A small image classifier, trained from scratch.
Model: 32-pixel images, arch resnet_bottleneck, norm batchnorm, activation relu, depths [2, 4, 4], widths [256, 512, 1024].
Training: muon at rate 0.018, held-out accuracy 92%.
Data: trained on larger renderings of crowded toy scenes, 17.6 epochs.
Rows from block 4 of a small image classifier, named by matrix and row number. Rows with one number belong to one channel. Each number is 128 + 24 x the weight over its row's rms, rounded and kept within 0 to 255. All counts start at 0. Numbers have three digits each.
Before each channel's rows are labels from the 100 images, of 14848, where the channel reaches its highest value: "patch colour" is the nearest of a few named colours to the mean colour under the peak. Only what is clearly more common there than usual is listed. The data: larger renderings of crowded toy scenes. In brackets: how many of the 100.
# convs1: 3x3 conv (model.blocks.4.convs.1.weight, 128x128x3x3, each kernel summed), inputs 64-127
# convs2: expand pointwise conv (model.blocks.4.convs.2.weight, 512x128x1x1, transposed), outputs 74-147

patch colour: grey (45)
convs1.103:137137177159103121141127156137157116129116145114104100129130161149114141181124119118118144137089133136160119182133139143129151159129114085127103089125100127169161113116148077126137131103102136
convs2.103:138121108106124148116130117124154172080107129150122095134109132124156158122149132131127115116078128144110122108140117113121149093145155078128118122131137143078113123158160096071166115167100121150109109123126115124164123135

patch colour: grey (46)
convs1.21:118171139125132125134104151168145126076087126149085129154166114164133128128119122153157117113124183125150123115108120104122119116097154130122134107114132153084102109145135128098153112142096163
convs2.21:136127100183111138129098124138095105130146146082137074120105113192095111105114141090132106142107140115158132143124148101114144149121094156116130135188129154156087142113130136148139123153189117189078126129160147138132138115

patch colour: pink (25)
convs1.122:125141097118158140143130126184144117107175155150138132143146108154134180134136142131120137156171139128137112133133083138081137142137147121148129152117126133111139161104151138108121121123150148
convs2.122:138161153129132114085160161149071171105045139148134170129138169118126132140092086115111140101085116106102127151126165145137103143113125162093144132143134150141103124105117129154176126185130131063101110110150114115123108131

patch colour: grey (42)
convs1.101:097111094091113138110141138197155119117139114107099098113116161112074140082113109102101126146140110098087110097141142139120139126134098093110141115128155116115145090097129135141134147165145137
convs2.101:142123140116111105156077139103123167171139095149106163108118119139136118144161139124127128153151135134163111120089123127127151113118116141124141130112122112139091106099153121150079143161152079087121132119116140116108117142

patch colour: black (51)
convs1.35:133150116111143120144119135152145154125089129163153164135131145132120092069119114109130153158094144127127121084113123175118128132117142139090097100178166123133128078106084159157128131122127149
convs2.35:128099119125149122133147119106137114095124132168152121127126208123143103120151129066134091112123109105135156172201153122130218161131136139163161095127122110184148147121130109132099144143111131123131129152089092128103114128

patch colour: grey (46)
convs1.53:156124137146105152111128151139188157124103113086113120109154099156148095132101135084146088126135129164164156160147148120104140081124135088117137146113116125144113142105128133118145096116132103
convs2.53:091105115207074118133092171100138136111112108118127110126120118147146089108127104146119129183078132108092148109119133133150130135137139137156143150154129132118130090100103145110116137134133121057093107145123150128115117123

patch colour: brown (63)
convs1.36:122106102134134110080126129103099113119110157140159177134142146073131145134105143118116131101079167116112182127083112118117096097105114119121162133155130135140115137106107101133085120115145105
convs2.36:128133145134105146091168150113156133126125128081129192136114114130129144125115104137124156127110131117147129182155130132132136103129111120109115137119136123077149143137159109069141119118165134115147093137113148139093145121

patch colour: pink (37)
convs1.88:146121155145112124116132152116129109145118127104115126144098132161161123165143126120116120112129133142131157142137158136091144103156130110113124137100104143113122127124112101098140071157129147
convs2.88:148120115094170131128171143162108108166149131132133111149119152135094137117133153160130187165111133138145142109086117173125117181169130115132108122102126101073075113109122128189145108130102142136092145122119140141143122119

patch colour: brown (60)
convs1.81:117115140091095144111131112160129135173047181120097112114112151067121126126149126118120126122133162074124126133153117113132123086093124162125095164119134096147101144112130132144117125110156124
convs2.81:095138128082132124142146130063148149188153135159142153151131113147153186092169171144130153181078128123118140164104158132118128154156136114136145145106129140040095119114105109090138129124189119089156151135152111126129148132

patch colour: black (37)
convs1.46:116094129168150144163123093092115115128113124108104118131114076078119142058121085105123128082099097110108074103132118124140091092117126090138111125111146161160092125168147115143134088133140127
convs2.46:218113205146114122103118101154120102159094130089118157085137115155138132135157102121134118099094134128133133121171153139146145141134117093130106145090117145168094122112047120166100119143150079127149121138121131135148106129

patch colour: black (60)
convs1.93:126189129182160137097094108092102104125096126131122096132102094104126137116152110151124146140112097082116115115112167130150119117125089126155084108120123118126080162119161124116120095125117115
convs2.93:152119115150142130110105123171107120136159125158129138113170144135128134116136072153125136160114145158098111137072116111116114116115110104145129137144140100158124158143140111143160120109107128161109173150143118129121066123

patch colour: green (27)
convs1.65:110173106111154161134082120137081145119104090114137091091131122147116133132125120132150091137134148104167117123136128164128145154135157139101097129149142079081155114096130138107134131104168090
convs2.65:137116127181124127143107126161164129159075130131119163122124058051154155120140121142146165144111115109091137094171136115120155133102121151132136109140121140158154159136113172101122130135088145058122126124183099132110140140

patch colour: cyan (25); green (25)
convs1.83:099113108090146099115135104130169120122113134114103085122139121129142127056097115110110141104151085130110121087093135083110107120088092103116120121131095116101106109133141157125133116148123132
convs2.83:137137144123126141089131116105159172148111124120142192102132104183149152114119126053128127142155132119100122116139134143149110172116092061124138129058141130151184103151100129179127122136119124104165128148143125117155137128